A small model that answers yes/no questions on an image's attributes, trained from scratch.
Model: 6.8M parameters, 64-pixel images, encoder arch convnext, encoder norm layernorm, encoder activation squared_relu, encoder patch size [8, 8], encoder layers 14, encoder width 192, fusion encoder width 192, fusion encoder layers 8, fusion encoder norm layernorm_no_bias, fusion encoder activation squared_relu.
Training: soap at rate 0.0025, 3200 steps, batches of 64.
Data: trained on histories of elementary cellular automata, time running down, 0.7 epochs.
Rows from block 5 of the fusion encoder, named by matrix and row number. Rows with one number belong to one attention dimension. Each number is 500 + 40 x the weight over the matrix's rms, rounded and kept within 0 to 999. All counts start at 0. Numbers have three digits each.
# q: attention query (fusion_encoder.blocks.5.attn.q.weight, 192x192), inputs 128-191
# k: attention key (fusion_encoder.blocks.5.attn.k.weight, 192x192), inputs 128-191
q.17:513428580532548556558504468556526400411525536536519436451464531465483531478514518519503490488482540517486459466501501468518491484520419540569480575486450513550458494455451558512438464541531514
k.17:428438508517480470429506494478543487528499480481544517542432502463537446514433475476513542499494490519509533503465565472511512479504497428339562495530525553490538480494508497480475475454562490
q.18:490415535524441506544538401544572592504514532519538357444513508419428510462451403504593572392446491373543461403409457426573519499514484421440549539523471520483495453420439514511459456496552488
k.18:377531545464419631551434418526440553585352446427449513503538573499364482515613536495536397551482512551503412549502502546393512539370445542630468513501484528423536542561495531568616533535482469
q.19:434434532531482504525548478505511483512477542485522531490549527551520514482457537483551492540509477549466541493545516536500460510506482554590466456498493517539530488452441534468504475552496483
k.19:533513489456485438533425498488504512514507489456457525569537547605445514508571568509510446505546528475455373509514474523469446505604528469520520475398514501519482525552497510526466549549547557
q.20:439524488482479460514468496555552515485546512522508515535448430434453539482539443505549547429537494540481586460450468399531493456473508559485526500465509416531506475486470538480436444504585475
k.20:468480532527551454498543426519573470511536533508582462497478517491542478495523486510489575466474343532521538514491436403510499514508523530492521523458497566496471494440449448471513421446439557
q.21:495539528503464525483523490484487498491560476504530544460529548492518486516518485460497495437494566578456460498439538432478491504508528470486439552507528578518453483534535477462554449489509570
k.21:506435520513538512536542552505538460463493532481509587513479525470535449538452486480520529503528495483518500545504477532550472502497460485493474479446508496480463458496540492550536461484533488
q.22:505479545526428566473518480514477495526489474585540466419487443546403544482508473476498548461580503497502510511491483514554461527497498489458508538497521498511536466444486446503547451471501403
k.22:402493529537461490527465520472468542472421504546490512561482505520406462495540494412490518559571536486521484474489519508463473630427488519504503505472436481418554537515490529557459544500537491
q.23:482489407473499493533524532606546440398499488560423450527532495545526503470520511504500488553536477478524495550519503512540526501521489497486489530506518495567480493485485467477530492527444508
k.23:509581553488452598444445515493410485585539539474495516486492496486434539470519477492436480423472492496517528514567456558592531512539507582496456449545498503486526537533480524515540555536508501
q.24:507533506534495505552538513544521560497543502498498489505490534508505458449458427543542506380508584477493478394491451476517563536492507500458531531490477500525503469447426516429460479553533549
k.24:510440429567515531534488476509483471423507494561472577511565494539549476470509568482478463458529507557430458471532431515441513521496555582559519487409522476558503523521544542502477540499485531
q.25:489544542530502499553509439477508517490480496454476487474508455449444532533496442469531531448433483475485526542494501481466558482458523556464463563464542525553528490458438451432484453453525504
k.25:493465508479441514494532587527486425489545484548412483517447503555489437427524445511510477430488450445447561528516492470513514494539485468524524494436456528481497522502460478526438493426475520
q.26:488488481518489483473504473513532430393488518524454502404496502453498515479486465542466482498498530492500531428493465465482499506505494414464481557495576550471487445524486471489531528483510514
k.26:494515486485482510489550538448507503460555501513498532490477503493534438487502549473497508473509467513470504493489515517540518471555476496504464493542459505524465506540513555465484558438533541
q.27:482516530476477550478544459446512512555446466571527509536522484509473493543462467503531513428458513508511520491447474532531556467498492460531512537415462493544455444435499471554517506475522564
k.27:525496517525416522497427456508467525483588546512466443571460513459481468427435463498449507544464580546515542484545542512549520500525490509542485522539512523511543417529474508506432465384474529
q.28:558567419519481479550474528512459484512443482444510521457614495504469492495518498520524520468495460511489445486565505518451474506576467534498514525589520532571566500549508515449442468550512494
k.28:488432515507548499490537515505495472447520472490494465501464449561499542455514540478524547494549526464525527518482465545503524495481532462617497525418514499454441479470470464525476546506537567
q.29:492605471521448487484510513498531480506518457451515428468592469472473532519472474534497464427592521478484439503492517513556514482563536472495478543518567528496521532444435524415470504526546524
k.29:550469522532459516460513521455548495436504508504466510566457459619487495465514492512501464474495530485462507510522425498455530480506528463557475480453492472520437498569512543515463518548519542
q.30:484431559522506456470486510485549474459468551520512506494505467501486514480537547462419473466520485516449562541479530497526509552492524434567485505549547502513578527473519412565485511457537480
k.30:549473453528545612561463558462472474429530525541466470527521485486572403457557531491560500503488502546466453529475510463461471492457514549517534474491499534471462507536504590568494508515491538
q.31:481488448548525482547498493519492515502527477478540491494512528533475491479404455532458457531522495493483507522513476558459507540484533522518581494538543485481523494511517499493529486508514485
k.31:398448421523519476499531502491498498543474511521522477491491514520570507449513496557563510565501523479475433550465528574523413512481551473521533498478534483489488506509474514470494524524554492
q.32:532413523490546445428511480495482484517435531439496526460497500484579489461457509541473520573578499428543550489533518490527519483467498434457532431546488439456516535535547480554512447427572491
k.32:457478525528553473489514498527517450546482518533553515463494500517533519487568479500509491456512516439481498486571497540526566532557463524472553517538498470488519409546455471499494468518489428
q.33:538483518425546463497542450463473471479461503525490511503443491506498506500496502537516503591430420438515487553507511533488503587511452383483547527513479524603436533505454429513445409533474492
k.33:555517500527464553473448553457503456487498488508478492449492486421477492483455513475455555558475524509473523489532574538489437461520532514500470470511466473593439538518511453537501481593482554
q.34:491484457488480461506585408544608523451490479509527403498421400482479468481473436544494539547545453462572573539424467484442515475489449571458502486502574584523460524438558472516523411489504484
k.34:470471497490481479479494509468541520519465473533475560534497572533550411465556544505500499522481511475473527424521497510467524501456499559593448487511488454559505542522506535485539488522418562
q.35:503536476549537523537432544535464475500434519476449489506543498541532503493379560515439466512538545507433407525479558569433509474475468539431490520500595553540457561542463524523456543499491502
k.35:488493513542486430491476548490420456510542531450523549448479516538447504551444512522465475497454539486421502491552519523431526502533510483565448501421421488558435575499481570496387567569431496
q.36:476515547485521422472449518457454473538536458574495556531509508421505516566443526407506455521563532462502486542461509525489442506483462486521437485506571505445533470572515496526483558556479467
k.36:546479542501509457531489526491441471560548507408558525528589597540474406468519520516544503491566565474472491522463551439463460495437435553518460492541524549466469497481600500487565434573495472
q.37:460435517489516523505429461568525486482422441505466511571495449481505472467535517526485494474573475539529523566471411484498485477520476460485442490499454480459545546458516460471499403449612485
k.37:411481500450443519561498517577472487593539528544540557462469502468479511578543463527492443492593537544478466573463602539466424471397512508547458469496508498500577521496514459502577558499484418
q.38:483529505533552481592539398479463496488528496448568501396498552482497553495448398507567504387472565496546575479495552438528495482480429525436464503402426499505537490505477461467474484438503474
k.38:542608429518525485471510509480497519495492486501474537472527516510524495476451480454473569518499507516529474420527544550457493518507506537426585486490479476467445506547537455457493473522466609
q.39:503568504541456510533535479435467509543504509564581515480519482459492424530503448484538534465477555513514584461402515526560523517474503589397508444440491456511526457448494533470494525446560477
k.39:443556479517537455460588521544499429525471480541484543510452500517508554522447510493447480570517498516523414562531614417488498511497518463494497505539481487407577459525509458570539483513480432
q.40:444422509541513489507481499516515578460470497560484482526518432553431482467504504423462530482504549478450414558467502536482527629525471450485505541571449463392499541489477446523437477529468513
k.40:543465498506472522530556548419519510506586498537479540521432516460545464478493537497557532534444510505411509448457487515483508527486545511544472545481521496559478554500589483520496508507456557
q.41:483542472506409447484469505494462491493448519470488486532498473421533510484550487535511466509511501496554411545569527493492506519525532543511525486479523546519524431476422494446516502462500449
k.41:520441474432445461525526477491536494519514503506497509486507476433459470484466468530478525502534450505541476536488519493573444567545487503484442430520515478465455532542474443529504495466473488
q.42:519495548489522504472552455581503507476568462589506436570450494514516531458479518456525503515516492574517485486468472465574416517489533477520495512497505461588500543513493429491520468439528513
k.42:470448480480463476522507500466525477491439561529515503544539540492516554487507528515519475499466480512474473515491478458517533524429474546554472465475515479540476485486495524526465486508506556
q.43:532499570461461482525512480492505476567472478477528541485524530404568460501492534492496490501567546437495487520559552495551462482520507510597455500435484513485539477475549527459504555525543493
k.43:484488510534481468521542487480499428521469487420478483456505490518468502500523452438519487547516507561512445479479560468504501482477489507443401528535536432518550454507440466482503478414487544
q.44:482565493559490478485546489444425472530562524465534546527521539469501463564523468513530486448496517543452535529542533485482455527536467533524473433535507463524549460487437525424437452482558499
k.44:436520523480528498555520436503486464465437542506489486488507571477564471502458500427474575430526499588523488511474533487549457494570434495437493443506520498451561551527543437486519522491529461
q.45:579551472520469506534540549399496551527504491550499514433529521482448536473512438495488517504434500484492500435473466545477570467534513481454488498482495547470501499486497540469534512516473510
k.45:541472460461505588471495434550479450474531472561505531509451484522585472520500451423463429505516528460501517552571558497499512524546518493493557531463444517525510507475522485533523541429510463
q.46:543485529518568542513540437552495534464491558565507465483444494557550420449553512434466495535539464459514535496479422510536553486537437423524516529523564463505427485544487451533496470491513475
k.46:557582514469482491506482493465497498502515545512517590554582476502501505490495425462545521453458487509485467475429478460503510495479528496532468544526465462536466502457473548549489554478518614
q.47:493457528545503471490507523558461460433508515526499512536530446522532459459488449459438474536538427511489488493500510473501514553558505507537551496493541463422500530465537420561492494497553498
k.47:504459489462548534498424563456486491485528547487506513544537519451432517563499471526506517544446520553501524488471465433425547538433495530507490539484467569506433534481509537513567496517484534
q.48:485498497462484512504478463482560526517465476487552472490500523486530535478515438464531485508494421463499531514491480542474464502499466482432511468423450498580506501519439534546518541484533486
k.48:527537473481495533483524408545487530475463500535528522461459496406542532476571477547539521519565492492531500504450483536532560557469511491542547503431532558436539523514549493508464466528558466
q.49:479465537453545517463478462474521491524544445544464531535496527438371546495518458483542532443514512442539577529522569504488546468412547503547527498456507506536524464452447503538535494461545512
k.49:463545426472480514524450544495512452492537500475501480464509475453542566496476506426539470457500455533495460484444540546475483507506472427439461517496532505453482478527531427505559530479424507
q.50:507503446483436423485412598467397440524488545541514536484502530569525536551458507433454422509477532526515468506531477528471444481527612519556508485479519492485543554536564476522497466488526503
k.50:500462453491528585515551462537557512447555564572509510578450514500478503496544473542625535557539486588602500486562463410541528579466549558504554486538515448442525501490466453518567495464559425
q.51:547525491439470468540477560450456535466443521468497495586498551530533532542480536509458508531485544509443483457504540506478434464509555514545475454446469473449498523542582498513553533577435504
k.51:501566536507443519505439574531478532483560493489459559462551523545537457517492496515487423472546541485437461568521468547426510531447503444500430493466490462546500517554527565485505589573491538
q.52:476495493508508478539549456487475506496485517558529449504499486425481451497495495513538520499515448441498495508619441486516488483569505466581514536517473553555456532504436502564541479484456440
k.52:487545480519551502568430522549507499511422517478534423406521482524473496466468513464462482532530546463479485515538517551489470508486416486532442462544487470508523549515437539541467497484568526
q.53:567567466551482475552505463436496538609535474509612456452568561491475523484549490585537501451399510482456510494456494527441502456514506486505483504491447476471533462443454525511545395573461487
k.53:569509508486533490590478576506443493549436499463554502432537526595517444507566506484467453518538483541460476487509504560491470523413456545423445462562480441475559475517522503559410493490456480
q.54:541469460483481506471489488442475470524498498471500459519429496469483448552534504453502425544437552510475481518547472487498520472530564528535446510467503490569499472455536503450536475482489466
k.54:495475504490522444541551512562586526494509508459467546422484528456530570528524474570516481473505478457562479502528530495481494496491377488538514529548486493416588472466481487485568431468512479
q.55:482506495404487465536469542532558460548536482487484532486504511534457454443485529454532505512468480518476473487531559553529472497484390455531425501554482452502464524503457460484469472462496529
k.55:518498558437470431588536455527508513541435543561531523511479569481467572522491463540513494546494526560549491551478512520498459522506436542538426516524483510396568478488546507533574458474444445
q.56:524507593511498486513494455482469523480468453498504462516563564459445484477471472505485536527497488498529564480505544469516565545475518536509499461504454547503472505531482539472557520511501530
k.56:515534535467499508511533419514567550516498514545497570419496468488445565464450486518499544547551469470587511480490561491526492506487532436521515477486489498427505499463560480532475547383532508
q.57:564521476529500434499500471494454497461515486513416563540556486491446478492481537523501549515538512557491517512529449537541511540508388516565476485539461435448392542568470511482510426511508556
k.57:457454541556558507444480393458423499465498473457467435462456553504536482464449515529458511433484450505523533420422392493490547453552553499477495462510462525563444483454523546487555474515445548
q.58:426543543544474504542515503464581528466439436478549437488522544456444547544506420568595501449440533480522524540404503469458480496483528522543513494553555476513593473466463567454484508455504520
k.58:460447512470495586526536480597522505515527457493507514534509484513405535601542445531529440542531529487546491532480526488448449499529438544528503461527516529498580587540516530475522545547529474
q.59:514517566549477561570482435540498609502499478508572495486553492456458485481490490516535488500503485490530579483501520475570488486507440548546570515503517474498483479474557415427527430450579457
k.59:464506463495516491494508434552509457520469571530499486465491492503479417508435506501492499505526525528435576531558468462520489545600530529453460462516541509508464516479511469447513519474446520
q.60:431431491509560492459489451588560552448524532499522543467465427473531476461494493477462522523569428489469508530506462445543491502486494517536478440469569469456540477489464546595494488480515548
k.60:478473555478514469493474447447512501539460468553499466467556473450480498428514471426530526542422486537456460559464501530451460456504494534569480585557423552491443445466508544476512506582514535
q.61:512509498539539504456498499472520504542517536461477473506471449452499502513498504475482561427475536567530538477547518464546463453510501504481484485487532524503493519532462525485525531533527471
k.61:531491479477463579429492527499482492550497523547493554481449509484463455520428484498550505547518539502518454542557543530507501499522533537444439541573489557521452490454496387488444516436481550
q.62:565516482490466474537449519475480459569480575481512496518588516469505549555513485543531484499500520464553535511518500446542471477412482513526519466491455557545475487529499535471465470477511550
k.62:522550518490483464561516483474515483536479450494516447446539551519485499549467508501492518464535552541497497509467497512491477508509483506448514480478463496424512512518480433521510467495533500
q.63:518491483539497490472509517511486584441477525471500526472500498507507508459525540483489493479496469535499515525478460559517548513539498548460493517546398465517420521475567501550556495497435470
k.63:488486465500481547503454567535474515465503459496491575499479457470427511460496558447488474550521508499469530485582483496550505536461463487490484483533506483461505558424444577514495513516533496
q.64:508505555458501484488544486539467485481535583439515434489508516614595548410491551434478483589491488490532473548463422496487498408434438533397459413451435547492466491523518439582450431519448440
k.64:580523477472557505472518479464464475445471450473607561527478446498522519501536520439469467491509453552494442526523609510530468488540538576491503481455480529499560539555578487476547488460487441
q.65:543464485546543482451506462411551478451472463512585524519459443487574510493578525447520488515594467538503493525530490448483441535469480466410507455515534482395608494506586484613538459450560514
k.65:450476461530504514537490504555507509371481422503525553484571430549477520462520392564470497416604583563484512592430413510504538496476401573491494469565524538524546454565499546500496512506580570
q.66:515487421464470424560428544402365429611472455459418558482543592542539536514559597526469408608496596469472454432562558625405345576554545533571522485482555494511556595659560475568524521617450522
k.66:498509408481476587541551488512501527488550552473576475546543422495481437474489504567521524501542486475530508484467459480555525521550454584486511491436620490517454478448444486521450624532514538
q.67:462460550475553444520547505544503514452511493490441483445421410457484470445446450476548558498538453541527480494524473456552524452571487502397547447550467483495434465472468521482438476447516480
k.67:570461416547494437504458500571483460479470433447471507502530612595431517521547549464473473508500530534485476489538511589469494545446464562484452506546567483452506537582468566510436507507456490
q.68:530506554552498508508483489541514511468468457478534551548479432491523534488507545448451508572510542430533531509457488408478496504461478500512496493522512500461515564447513495540460512464521446
k.68:503474461490452422477476501477551450435450531524501535476496501531550511487479432505557438478475458486509526512526504480466519504548559521488504586491518456449551536524504560475541468466519508
q.69:505515542451463532446443537491472501513522577534512496552507524496479480462477444537448479564487550450504519522561459464487547511511562462518522458531483497493541573487503542524507437454529499
k.69:447465507500529483530450488551524508527557455495569589587434457497501519475537508520498505443522469553579523537532485451554474451516450528470503448483483511591500474494531469480505526460471473
q.70:535493484487544579526503513477503448395582535484505475467518541445467496468516537513590522529498512490459468536494488504544520491516557507500491524523520496578473511507468507518411529458488477
k.70:554537488557536454475471485562472496535548489504538444554473496467578495535467524475455550484484434511513539507473473505457470494517444483476494489448490444509497483492461514463541481508552547
q.71:536506509498490522539475579555505507530497522491523554492548561453484548561555480442523479547519538515479504527500509488460475485510534422513454524438433498511509506597457486471493575515426452
k.71:491450528465507503515503462492517545463523471538590530491483488545430517547474521487548479508481497531432486556498488541472445467441471535450527470466573514513531520505482488468491489514454479
q.72:518489473519468495455507517497549508555492436459498458477455468498434519461491472498475503523468465540463544501485533471468530556557433484509511544506503502540529502444490473529457532475526483
k.72:501543468492488593521436556449464531506437512367484519470507545559479449537514541434484426460485584519470430461561484544458484502436583458558433537465490517476490557530512505494522544544474515
q.73:497469566509552449505482472465535507443483459489489513475476525481487483474508454475454521554616492560580553510467513493466540516488580483483516483551521483500516473473481427554521516450558500
k.73:519542553509480506460535497548535567490514515473531440553507537478514519491521482489508498499514528476523488442476408474554503524543454592507535478517474417410484547494527468537471468499490530
q.74:438467513505490496446412580579501577521498523519450496487502484545435445476522518498493544534502545524494427525469435509478541501572505448512478512534491519543458503442437590467480470537463528
k.74:550518490543415456545554514511476505540450477500567498478508497477552494565486523492484465558536529579508492431491507517513448547550483463434483470456505514509515443511483464496486523587517456
q.75:500519506450502468537470469457508494523445557543475551524479574510514525514490539511526466473526439521509540484549491523515474452493550526523530495530493491489488571500475572559521506496443440
k.75:447503500530498468539499482548478563500505524508549488539477442529514504507494486492483556510614482567541420489500561497450487486500478532469470493518547431461496487482548491544583461493498488
q.76:505457474463487496491459483523515531489559534527481505516517498544503399454530587530503499567526483475522528500559519544501500467553488487549495515427504419500559551544562476525528489470507433
k.76:446526463513597495523439513464474512439461501507543518512532476476424480592539472462509534548490504542502415507478484509531393525504518525486454550483500521414525531544441519594522488487507490
q.77:505497326500566506457488504482500531477497567450495522528505452517582549447380485471461533437565513507501527550439467497501512529479482488497526455486584571493468433507607503461502500527576511
k.77:513574471476463489464531496463499530484515472431467457518446492510443485502560443554522517450467551448444534528497553472529578579553577440565533502486472536491456504480553451557449573443479426
q.78:537518453542486555464417533446468515470513548518432416491494501533500421507520584475464471548480445568507509482511532545521474465511512484542495426498471511468478551551555460417511483549439465
k.78:510520521486480518500545493532517588472488475532530454437459521523480534471503431523567501461488492441552487549420483450550546454469546441480499529490517586518570443417467501521499404533495479
q.79:441476534443548467554532536507501490575494498486484480500486527514492533557572508568556464435435581460498495520505528488517526487501520471550522478508528539498539498478449527550505537445516524
k.79:536509445398510413457453495525468468430517509519522526571528507538588444481486550473483472434469482536510542514578509554516508443471545542516446425473506391507498442542546533475466518533423519
q.80:492465599469590505508551488534541481418566493478568446500487412524471476444421471573515535469504516461527530486417436418527531472487442521524543511430461482506583531478533586610431539519566500
k.80:498491489493481449498537422529578563403577543530481449545459458480526491487496449588585549469434458443504556435439465441558520507535533457466521553434456542527497481422482413469564490436527484
q.81:460444531458414523515594427528601565493546495560526449516497408505522441471554462571473575437484525462570563458498430426503575488533525448433543518517506421550416366435484541456499489443541535
k.81:525594520468472460426506560386441519515529555427550555466535552556533492452501627555475488489458489391457439438516483550388515446484578424507503504467521565447429507523594528582498452520427363
q.82:537489483470471502591563446546503548524596563491530455475547496461544438431455482594526531527522473534491460472448471487524550535473483517463542482482493526536509496494547495487450504527446525
k.82:518410597458589494576445583422396460569405427444478569442529624567512483622598551496502415574494589571412436505498576620312441498443530498565466560547496584494513605615495519542504510488464409
q.83:420512436483452541520485475470456487523527458483454482525522500501481521462528452548469421456490588461409524486514592494519487568490459447582467513444518465533479486514488615485488524439479564
k.83:465420491511473509538493569475500422505458437491514502493526547518442433505524473540475502502449537478468488550541528508481463561527469406486478550492482474496523532497550435485448528497511500
q.84:516457466418484475501472513500445512499503481548562508513540505550510483519553519448559540511523524487445515496519452509517504528563564433432483487502509492502507471483538503421447513495548485
k.84:467503515503517495453441508522557458511510498535545512497485537468467511477415521482480486470522369491428466532514501477489503502549487506448427509469521486557467450472564544515487526533564476
q.85:543510533535528505450474476536495488532460503515487492485561580482557471472521573524459396538509502505542499556555483558451412507569463500448468514407576446529605493516477534481520490514454430
k.85:439526534522571530529507511503485491536494471478458469476509484434484520563491502492526403496496571539575462544509560495516490504494497536489484517472457446496548497520475501476489489504558521
q.86:419485490448586481527558524555508507485548539525540507508466460490496500370498462521506493507482510392534561546489442480492511510603458534515540466480474460501503471517468563501526542479556480
k.86:479469529518525441474524489537466481530482430497498588499493427498514521532543527452506641490572488506475464492572495475521464580506465483534576534424569451482501460557504401476545485518473513
q.87:551508483485574450539512505509532462468516473450472439513518495474463569493514495502475495453513538488526496516529528472571503486551481503489519500507507468494469444508506505522425493467434532
k.87:520478548469507459489565456487520451543553565486467526514456505498480533479485529534453496453480485460499554509442484440485531501549541490531544505517503589526418559493479500423412441499489465
q.88:532512454503452480572497554509441469542493489490474539430529541465477457518400516476521475488491543553488522497563580434434476565422468453531449523473536500491614465516521505496522582559527527
k.88:528481578513513475441479586415506487448486548450557489497522483541449471457470435564415509578472452479417493501463460487485495470455525399527487455475461461502472495482541558402469511511461520
q.89:514472465497484539534468504512501454546481549455439536563511507531460462544454482514499457587505520484474497499548495540531497553506509527546428554440497487509465473521463474525456538546477495
k.89:480507574512491499497478509481527516497451482473561500454557491480464494516491481487478457514508489440441493534428481453481559486436563525487507519556506459473469519512536486509570453490478380
q.90:463554449513454480573503550518488528588485429441429513457513498418465495536402527490465488453535529477498531446478490551492503569509520611480490451461510490520533458532488429509494502564515516
k.90:496460575472507505482537551441553538498520481437544464515468467513503502487541439507514511475457467412445484458514443525480533477529540506508494453535498551499462503522523516526485440465483512
q.91:517494475479507529490555490506521513526531501486513484489553544513549454477521490542420467514549472502479497581444442478566537493482426514462537518509482543500530458472519530506494450549541443
k.91:538465425449525426484501481543476534558513507469432505457538469474481491505470505506576508502507511520464475436510521471500523519477480488527485462550488557489524508577483455466481451583496503
q.92:488515543476420482523470504520523504577495508494530480512478510540439593442515511507466543473466510458530495541471455504554513487553499452479514537544553489529463472526446510526519450513461461
k.92:491476475411475463544492512466475515514465507499539543489580464517481476516455531427508408514471514532487469476524489471496434515506490566516462507515504549479492487506499533424467500503502531
q.93:594569497485489508533509497410481570537488508492519466453540489446560463457525494496478429436564430473447589449511466550516516484509542499547547502469570547474469466585544462447512464452510464
k.93:481570511547495514548582533565464542529488513345490456458565485518450478519530452511496499466513442442520460472464555521495531512558478475535536496516466525505516515501472488513472567494521538
q.94:490502488525471511519523457517546564484572558542513482515478473524472456465522436484496493467508515530553516546496472450530511478473497596469546461485405486526499443477513485498481460458515571
k.94:470505453485500527596520534510491388433481517447516467454493469519495514496505557459536502472516442525435520465508433498473570456452436492410482502483442477527497493510480510515466595554537539
q.95:523487528499523600523507467495510497437487479471482477520540419502498505450558470467477540555562428449459514576486482505537491474522548483456434433496586517525530547539531477533555550543501510
k.95:443497539501468508514454467441485526463479513448467537516532496449500453506530512492531509579545486511542518490487572497464465499519529501499451542455546538438538535524486462557529458523514522
q.96:518493477481429487541483594467454513550480536402512532459484575527431531504501577508465510494507521475414434501515529512394451538557516426524497495432491582437451603523515512540541545596472459
k.96:561504514490485464366487528470498460475449453465518493457479525577494490510504541436522509492533496452557468534551526543455454505498551428442588478479451525449467487557588495509518553546583451
q.97:547541443527476494503547508487521542459526477487579427444553527440468482548490442442422541389502421514565529482510448500569502555518436543503471569459533537438556460419442524511506507437522449
k.97:471470470551487471528452537438474508536479400466498547486519554539505437490582503556553460476410511519425573510566557529427460501469543461511504483468370515482509508482505578476514467523370494
q.98:513461540475516513515542516488532514522543472556493554404529456503434555550461410512442499426432532506534458510504458452500561497544409487488499453527527478525515488466435486474490496480546510
k.98:555545540541452407502488587488486550514408471493464535478557476500550497523508503460449477566550521474567512466473440477448541526512520478552527488511500506463530542474548471529478487431512475
q.99:473532418507497488509399544499484538477499549512500422512521500569563499535574544410516527526582490512498450475509503505426558504556517506566498496448597457484495470545503547444530449558479485
k.99:510557485527520480528546424480533540478518462545452528480521470544477493448475538485497520559557532440518466522447471499521523553527459491453493452503534525471529462534507466498504431517502506
q.100:520513471440487449468482544546476489457472496487483489488514511528495502522439476429485504521419509430544585447436488521501507484595601519467523458575511544460464504504482495541400485486476504
k.100:429527457502517524459512493468551448543453494508495488467487423496571500559465512519504528447555471479543458476452456490521525502544509499525554496435523474466535438442489516554552489468529574
q.101:517545525510475487582484436566476543464458499552473566467557420496441471506495519461532428494476530460487561513448451502495545510477478516475467511526523470482518483496530506442514575593436565
k.101:467485437578442551477561401559544528410454437521505462476425467467531498482536502548546512480474505445602484516492432497545573503493425521441559559482503515435488455466500450526511461526495487
q.102:527624445567482426535408498448464442509448511396479549557559522528465536465444531472548448438510534558443413493566521472498529487518530477498545473492526436570528571536547535523542493585499525
k.102:434454517437507513487549469519495483488493509588476483502427512509568467491587528502512561489488473493558529494541440454509513470485453513428514527501485494483440422466457546462538437479521426
q.103:488533490505521516552487563547462560510562526479546559508529584459470468532469504532438526493480550555456487482430512495497512459482477559507408443489531518501475469541556514527552498519449440
k.103:507478467573560488498542474504501568559532527503504508481453505458532441465482553444521486494525432444531460464508530420569550532538504470488491482477489436507523441509454478434534471456543466
q.104:529553518523518506495424497510505517491544486485471461543547508517557510497485466442475490487508494546496479447534473516522454518532478544498496478489506488573487510524513480538444491534480578
k.104:472470476476490444537455544509545502550507488406495494501465524512468503521493520548511506470494559518455462491562491558441428548438522492519492542478478474439547554525473505501470515479526437
q.105:491502479567476504530485470521467530483481501459536461529547519492479477458443481563483515423489479493525523497486466526525454438572469495505455543438481572490529536455495492387475531462488444
k.105:504536466493537527519524465534508536461481545471468474464530451480486417489471511523506474472463465526499478523463490472550496448551483511474532530471466456525466471537455436520505472495486528
q.106:553530440543482504517406501461492452492518433537490437441510519496533475467484516407512482450557526496494448551529543521565531454477505460504482463472555437468492522542471518447455466528486451
k.106:497544461537533557454515416515507496475467533483567523499484473497542545539469509565496504495516566530482498475524527492533452546485399524472438528551491505469474442502511462504513442475477507
q.107:474513469452449419519561483516492481559463496535451492550542564477406513505528498532516456494470536470443471479557542507447516519576533421549442498515517575475520518468461505474567447563514497
k.107:510530491490478519449509539539532564537483494479471469449443500479471548539445524494465555575502394537494490578427574461541523542514531491504491540483477556462512417539469477499502471468550476
q.108:527491463483493464500476529534471491516575499496495520551544454475555547504486498554610498507521543565486494466503527505531539530553527526506467508483606473472531610475457545482464509491552505
k.108:487497486565457471536513450478517465466477493474438605451482506535484564437486499483416528472526491523531480520454464539492520532551451504476463512495501530444510447526473457554498499477530558
q.109:434593538502540546417467493442527483499597563560487520502536478462535573488545493491495427460503556523499527430490431487597512459465541499511554415493449425582474461462526492537488467467555508
k.109:526462522507516423552503527551513564580488572477507536537555539516539501493548520468536485469419550468512519544551489538545378567464537464443474574575477533473410520490451522501435479514456493
q.110:506489487499538532464469508485567522500542518511476525530529503448475443464485450513531528384490591514543568420484551467538555437492427535481504547517546476488554424491490532504498462525486610
k.110:529524562488538478526506567503499521555511469479550475541566512474489488417545423496455524490458542581463529451513490536486590431486536381482472555527433523551427504517472488558521521527485536
q.111:463509511400459524539538496525521549488538547531500537580533518434535437462511511513518544603504450506544527550461575515559467473536479546577496503496477588511509519490504448517531494531510465
k.111:504494537513436416533478525510474451493481477391486476541463468412485433505481478460589509472456540473453420514468548529469487504470437513598520451510507512460549489490526570578510465586489511
q.112:525547476478536492487498417540417508527563564564523513506507458493431545488531463478496462541493530560523450551460444491458465468459503545470453423547455479449489495526457427596506495496515510
k.112:520499526499549491466648496420560489482490461602528432524423480500517468501519494526529552426433468490492547450489498503520470492499486532403500542478470562427493455382487419420541477485479421